From a checkpoint of a small image embedding model.
Model: 7.51M parameters, 64-pixel images, arch repvgg, norm groupnorm, activation gelu, depths [6, 6, 6], widths [80, 160, 320].
Rows from block 9 of a small image embedding model, named by matrix and row number. Rows with one number belong to one channel. Each number is 50 + 15 x the weight over its row's rms, rounded and kept within 0 to 99. All counts start at 0.
After each channel's rows are labels from the 100 images, of 14848, where the channel reaches its highest value: "colour at peak" is the nearest of a few named colours to the mean colour under the peak. Only what is clearly more common there than usual is listed. The data: single toy objects rendered from many sides on busy backdrops. In brackets: how many of the 100.
# c3: 3x3 conv (model.blocks.9.c3.weight, 160x160x3x3, each kernel summed), inputs 0-159
# c1: pointwise conv (model.blocks.9.c1.weight, 160x160x1x1), inputs 0-159

c3.5:33 64 36 66 48 43 48 56 28 70 49 54 42 70 22 43 47 48 53 78 52 59 61 63 52 31 60 57 23 50 63 47 61 51 67 63 59 61 50 48 40 58 30 69 77 57 46 69 51 46 81 32 62 73 18 26 38 90 88 46 64 47 42 39 60 66 35 66 65 66 54 33 56 69 47 61 49 59 44 52 72 54 54 55 59 45 25 67 66 72 51 40 76 49 45 59 85 54 54 69 37 54 55 82 60 62 74 41 39 42 44 54 74 49 44 35 66 51 57 71 69 74 40 73 55 50 40 71 62 34 75 37 48 49 62 59 58 53 38 59 36 39 66 70 38 83 39 54 49 49 32 45 56 56 70 80 58 44 45 19
c1.5:35 45 36 38 44 52 38 50 29 67 31 46 46 52 35 60 48 23 54 56 42 35 29 36 54 56 25 45 13 49 52 41 50 50 49 65 65 47 52 48 47 48 17 55 50 38 37 47 37 43 30 36 22 60 40 24 26 61 58 56 44 42 47 22 59 22 50 44 18 50 68 52 51 39 46 37 39 53 51 48 12 38 46 50 44 36 45 44 26 65 45 39 55 47 37 35 48 51 34 38 35 57 61 28 36 43 33 45 36 29 26 51 56 33 24 30 45 41 43 52 71 67 47 40 31 31 29 56 61 14 54 48 25 29 65 46 54 42 00 31 54 40 37 57 49 60 48 49 52 13 39 24 36 23 67 32 41 43 42 41
colour at peak: brown (55)

c3.20:50 47 40 51 43 42 54 52 56 42 35 40 55 38 61 45 46 54 41 16 52 46 66 81 50 57 58 53 76 54 44 63 42 42 51 40 35 43 50 64 26 66 52 56 52 58 62 54 52 56 23 73 57 39 64 64 69 67 58 77 52 71 66 33 43 52 54 39 41 45 31 46 64 74 50 42 49 55 36 63 60 49 89 63 34 80 42 46 47 52 39 39 50 21 46 67 28 22 62 59 67 65 65 65 47 15 29 71 43 61 75 60 48 55 00 65 45 55 45 52 57 32 60 51 63 39 50 29 10 58 78 42 69 42 54 67 43 39 57 33 51 62 41 39 59 53 47 51 52 57 40 35 00 40 36 53 68 69 42 34
c1.20:36 47 34 35 39 57 35 32 54 35 54 18 45 64 51 47 35 43 51 30 52 30 25 57 25 48 47 53 43 48 18 56 33 42 23 41 20 51 46 39 35 57 32 65 59 61 52 44 23 58 16 55 47 44 62 69 52 63 44 68 55 46 68 38 45 23 55 39 40 32 32 35 45 51 20 52 33 51 47 47 60 50 64 56 54 57 21 50 40 37 58 31 50 49 36 60 21 46 57 55 38 58 40 46 38 31 32 52 57 48 63 42 55 43 29 55 44 52 42 37 24 39 51 26 47 51 57 23 00 51 47 57 44 39 27 58 42 34 45 06 49 56 37 45 41 52 38 39 51 42 54 12 19 59 12 26 51 56 39 18
colour at peak: brown (88)

c3.16:43 59 37 57 28 55 54 45 23 55 63 67 35 58 60 61 46 42 41 36 39 20 56 38 38 75 63 45 27 49 34 62 32 39 32 48 52 41 40 39 53 57 52 46 71 55 64 60 40 23 51 63 53 67 53 35 32 50 33 33 22 54 45 76 60 39 34 07 42 51 60 51 42 58 51 59 79 40 21 21 40 09 40 54 46 30 21 56 55 57 34 30 30 64 39 64 39 55 24 64 33 56 68 38 45 38 39 46 69 32 17 42 51 49 59 28 33 52 33 37 59 17 49 57 29 51 29 62 50 55 53 23 39 45 51 34 54 32 52 63 30 49 36 44 28 26 39 45 47 53 34 38 51 32 38 48 19 39 38 26
c1.16:47 56 50 69 59 58 73 57 46 74 68 52 58 76 69 72 76 29 68 46 74 59 79 65 60 58 62 47 38 58 58 73 33 54 50 70 70 66 70 74 50 57 60 63 72 64 61 69 62 49 53 76 42 56 30 45 53 48 58 41 45 39 34 64 69 65 47 39 67 64 61 39 45 62 45 66 68 32 36 17 66 52 76 58 72 60 59 71 60 70 27 73 57 65 56 72 71 44 61 58 50 52 70 67 46 46 53 67 89 64 53 88 69 72 52 37 63 80 61 50 60 18 54 70 43 49 45 50 53 51 60 55 62 52 58 61 60 24 53 77 38 62 45 67 45 40 54 69 58 66 35 49 47 33 42 58 42 28 39 71
colour at peak: brown (64)

c3.123:39 61 59 44 56 19 60 64 46 54 54 54 39 31 58 64 38 51 23 47 39 49 51 62 50 31 48 48 45 27 51 53 39 67 66 35 54 12 58 36 23 17 49 44 56 33 46 36 66 34 59 38 28 32 50 44 48 53 51 49 32 54 30 74 40 38 73 50 47 62 64 32 44 40 58 34 28 79 30 52 41 46 51 37 70 46 60 45 62 59 28 75 58 48 57 78 44 46 58 26 54 15 22 38 51 40 69 73 36 75 59 51 47 37 61 45 56 47 33 49 52 51 51 45 48 35 04 50 39 56 24 39 47 49 44 61 45 64 70 39 49 66 35 50 60 51 59 82 39 43 15 62 29 62 00 55 68 47 53 72
c1.123:42 57 51 30 49 13 70 54 47 61 64 52 43 63 39 60 44 46 16 47 56 58 52 53 42 28 39 58 38 25 36 58 48 55 69 46 32 44 42 33 39 12 25 25 57 55 69 55 64 26 50 51 42 12 52 25 49 37 51 27 43 50 26 55 38 36 61 47 49 62 57 51 29 37 31 28 21 71 26 35 43 50 62 54 66 35 55 71 55 48 29 61 54 49 47 72 44 22 45 32 38 34 19 49 57 48 65 58 24 64 53 60 55 57 42 50 41 54 33 48 45 34 63 64 52 41 10 25 43 41 46 51 38 40 50 48 53 45 50 46 49 56 43 30 54 45 52 53 36 63 07 56 07 68 21 43 62 49 29 72
colour at peak: black (72)

c3.66:53 30 42 53 69 54 47 63 64 02 62 21 71 34 50 46 48 65 61 48 32 35 49 52 50 38 27 48 49 37 45 54 54 59 59 60 89 33 47 82 29 56 38 46 51 57 34 40 72 36 46 72 32 43 27 66 41 55 46 45 46 60 44 45 59 63 38 27 48 67 47 47 28 66 50 60 51 50 44 32 55 56 63 34 54 67 22 19 23 55 50 26 22 27 69 61 71 40 49 31 45 34 44 50 67 46 61 36 31 56 48 62 62 61 63 68 41 69 54 66 66 57 48 44 16 62 16 55 59 58 49 67 42 30 64 26 53 20 57 53 40 18 34 48 59 36 59 48 51 54 22 52 52 31 45 90 49 59 54 53
c1.66:43 29 43 33 45 62 39 71 52 23 31 20 70 38 56 13 37 57 55 54 47 37 59 50 45 39 21 61 58 52 29 56 53 32 44 86 75 41 48 53 27 34 48 41 47 38 25 51 56 39 55 69 19 59 30 51 43 47 11 33 49 58 55 41 48 45 46 35 31 43 51 51 06 54 39 45 45 31 56 39 48 34 38 48 46 51 34 28 44 35 46 38 41 31 55 63 29 45 28 30 43 38 47 37 79 17 43 25 43 50 11 59 28 37 50 63 48 48 37 65 58 39 36 31 03 54 34 61 41 60 57 68 37 22 56 20 52 36 61 40 41 39 41 47 55 32 60 42 53 49 41 33 48 57 42 51 42 51 49 46
colour at peak: brown (58)

c3.153:39 45 42 46 37 21 28 39 61 01 46 18 51 58 53 48 00 43 54 58 41 53 20 65 29 43 40 57 50 41 45 00 26 45 42 57 25 37 45 46 34 54 39 62 57 65 58 25 51 53 70 23 61 55 41 62 51 67 59 71 64 36 49 49 60 62 58 60 76 59 49 29 28 62 40 63 54 69 68 53 49 43 70 28 60 45 24 22 57 22 66 32 52 56 45 34 49 44 41 47 69 53 26 39 59 32 52 35 55 51 47 48 19 50 55 58 28 54 54 46 66 31 40 46 50 40 50 46 53 44 46 60 56 53 53 40 28 53 45 50 49 34 31 61 58 38 36 51 23 40 28 32 30 44 25 56 51 53 32 37
c1.153:36 52 45 38 40 04 21 03 56 00 34 31 20 61 56 63 23 35 50 56 48 45 21 44 25 50 34 65 48 52 48 00 18 47 35 49 11 27 31 49 24 43 39 50 56 52 56 35 42 53 60 06 64 54 49 56 49 65 56 52 44 33 54 46 51 50 52 55 59 54 46 36 30 51 45 53 32 63 52 52 51 36 51 34 51 43 37 41 54 36 48 35 49 51 35 46 41 51 35 45 60 54 33 45 48 41 44 16 49 29 40 46 16 34 55 46 28 44 50 45 59 44 36 48 50 45 58 45 51 40 45 48 51 52 47 30 11 57 50 42 47 25 41 48 57 45 46 44 39 48 52 43 42 53 30 45 65 44 33 23
colour at peak: orange (45)

c3.14:51 65 51 59 56 60 68 60 68 75 51 53 66 28 17 60 72 74 68 62 35 55 32 72 69 30 40 62 44 27 42 53 53 45 54 64 59 54 40 56 35 39 59 48 44 53 45 51 42 50 45 52 62 81 48 49 47 65 34 64 65 72 32 38 38 50 70 54 61 40 56 73 33 53 60 59 59 63 57 36 48 63 62 69 85 38 41 64 62 60 54 78 55 45 43 58 67 87 40 38 65 47 83 51 64 57 55 44 36 67 68 35 41 78 64 67 58 52 42 67 57 68 15 37 49 76 62 62 24 54 39 80 39 63 46 57 39 49 08 48 66 82 47 36 63 63 49 39 61 56 40 48 64 37 50 20 68 68 20 52
c1.14:36 59 29 38 28 44 49 13 49 44 44 46 46 27 52 66 48 46 58 43 43 29 44 54 47 40 30 54 31 39 30 60 46 28 56 55 40 48 55 43 62 53 23 49 54 02 50 48 30 52 30 25 61 62 61 26 51 55 41 57 51 53 54 23 37 45 66 44 59 24 47 61 44 60 53 46 15 51 69 51 44 35 51 63 70 50 36 60 52 47 48 47 38 40 38 35 41 59 47 41 39 34 64 57 39 45 43 47 48 62 42 09 51 58 62 58 36 52 31 37 55 69 35 09 34 54 39 46 14 36 26 56 18 51 08 31 42 50 17 18 53 46 35 34 54 46 64 32 41 45 40 27 22 40 56 27 50 65 30 42
colour at peak: brown (55)

c3.47:66 61 43 35 46 41 59 67 64 63 69 43 64 53 40 66 72 70 68 52 31 35 60 59 79 41 31 63 65 46 47 48 38 06 53 62 42 71 58 75 59 64 48 54 34 61 32 22 55 43 61 50 42 35 36 43 40 64 42 51 44 38 54 55 53 60 64 46 49 64 45 72 33 39 70 41 53 32 44 57 49 50 58 67 59 62 42 66 35 69 51 64 53 56 66 08 67 62 50 26 40 37 48 62 41 22 56 43 30 69 57 72 52 36 43 62 61 48 55 65 61 81 64 68 55 61 88 45 67 38 51 47 53 33 33 64 40 30 26 47 64 68 34 35 65 71 55 54 65 67 40 42 55 00 76 64 67 56 31 62
c1.47:45 57 49 09 44 55 31 36 44 49 26 67 51 59 44 19 33 55 59 57 50 29 54 55 38 42 24 39 40 49 28 38 51 41 47 38 13 64 25 35 59 61 33 33 40 35 40 60 45 49 46 42 31 55 44 32 51 65 36 40 53 51 57 55 55 55 70 46 55 36 23 58 40 39 58 63 31 58 55 69 55 20 00 56 30 52 37 49 57 42 49 38 29 43 40 55 44 35 40 26 40 38 41 62 11 07 50 10 19 50 25 46 61 35 57 53 41 24 24 43 50 55 34 41 62 60 52 60 26 49 32 52 45 33 51 32 23 30 57 31 39 49 47 28 42 53 48 35 46 49 56 47 50 32 63 61 64 54 45 34
colour at peak: brown (73)

c3.140:25 50 36 61 44 22 27 27 33 25 54 28 48 41 45 41 06 39 30 60 30 40 53 55 37 28 45 26 77 44 49 33 38 44 51 50 43 49 24 43 39 42 52 53 62 65 93 26 55 51 53 31 60 42 44 43 57 92 73 39 66 24 48 40 47 64 58 61 67 55 58 63 47 60 43 35 51 95 64 51 50 47 51 43 37 65 19 26 67 50 54 32 48 38 38 29 58 43 24 43 45 30 81 49 32 49 52 28 43 57 45 12 56 61 58 49 53 55 44 30 45 51 36 44 46 55 38 49 46 49 38 43 55 51 50 63 46 35 71 45 18 33 44 54 22 33 37 51 24 47 33 37 58 54 39 58 39 43 50 40
c1.140:32 56 44 47 36 49 19 22 35 50 45 40 55 42 40 44 17 45 15 53 27 36 35 44 29 43 34 32 49 38 57 14 46 53 68 53 61 36 28 45 30 41 50 48 50 56 77 24 58 25 58 28 60 42 43 46 39 71 58 41 47 46 40 62 37 42 47 57 41 62 55 41 63 59 43 34 49 72 56 48 36 42 36 45 21 49 30 37 42 46 47 38 52 55 21 29 49 45 34 48 53 21 71 39 36 72 53 05 51 54 29 05 59 52 48 30 41 50 36 34 33 51 37 33 26 35 33 43 43 45 50 47 43 26 52 64 10 29 70 47 53 36 33 52 40 48 43 50 37 50 55 29 66 38 46 60 65 46 49 13
colour at peak: orange (37)

c3.23:58 38 44 34 49 28 32 59 48 50 21 29 39 45 52 50 67 53 61 27 34 37 34 35 80 39 40 42 74 32 52 48 37 58 41 47 42 22 55 43 50 40 62 41 59 49 66 69 51 37 33 68 28 52 43 31 45 59 53 31 43 65 45 46 57 29 62 29 81 56 63 73 36 40 81 53 74 69 61 66 46 41 39 50 52 42 67 52 32 50 59 75 33 23 35 73 51 44 29 43 48 57 61 38 29 64 35 61 51 33 40 63 35 56 49 28 10 49 73 55 46 84 71 66 44 40 63 69 54 47 38 42 61 60 58 65 56 43 62 38 36 61 41 41 98 43 25 51 40 40 37 48 14 47 74 58 76 35 61 63
c1.23:69 66 24 30 38 44 60 53 41 41 45 55 45 68 51 52 44 66 59 39 53 05 57 59 66 50 34 52 57 37 54 34 25 45 52 41 57 55 41 52 47 51 56 36 78 52 48 64 04 49 27 57 34 53 76 46 22 57 17 38 55 45 42 37 58 38 50 35 48 35 20 65 72 42 43 50 56 49 56 78 46 47 53 75 45 43 63 43 07 52 60 71 33 58 49 70 37 35 48 49 48 55 57 31 25 44 03 56 55 48 27 27 51 53 51 33 39 42 64 52 37 53 66 41 28 44 66 67 30 48 08 40 48 36 73 74 43 40 36 26 49 57 42 52 73 40 26 44 55 44 41 55 42 52 62 32 59 49 31 39
colour at peak: brown (56)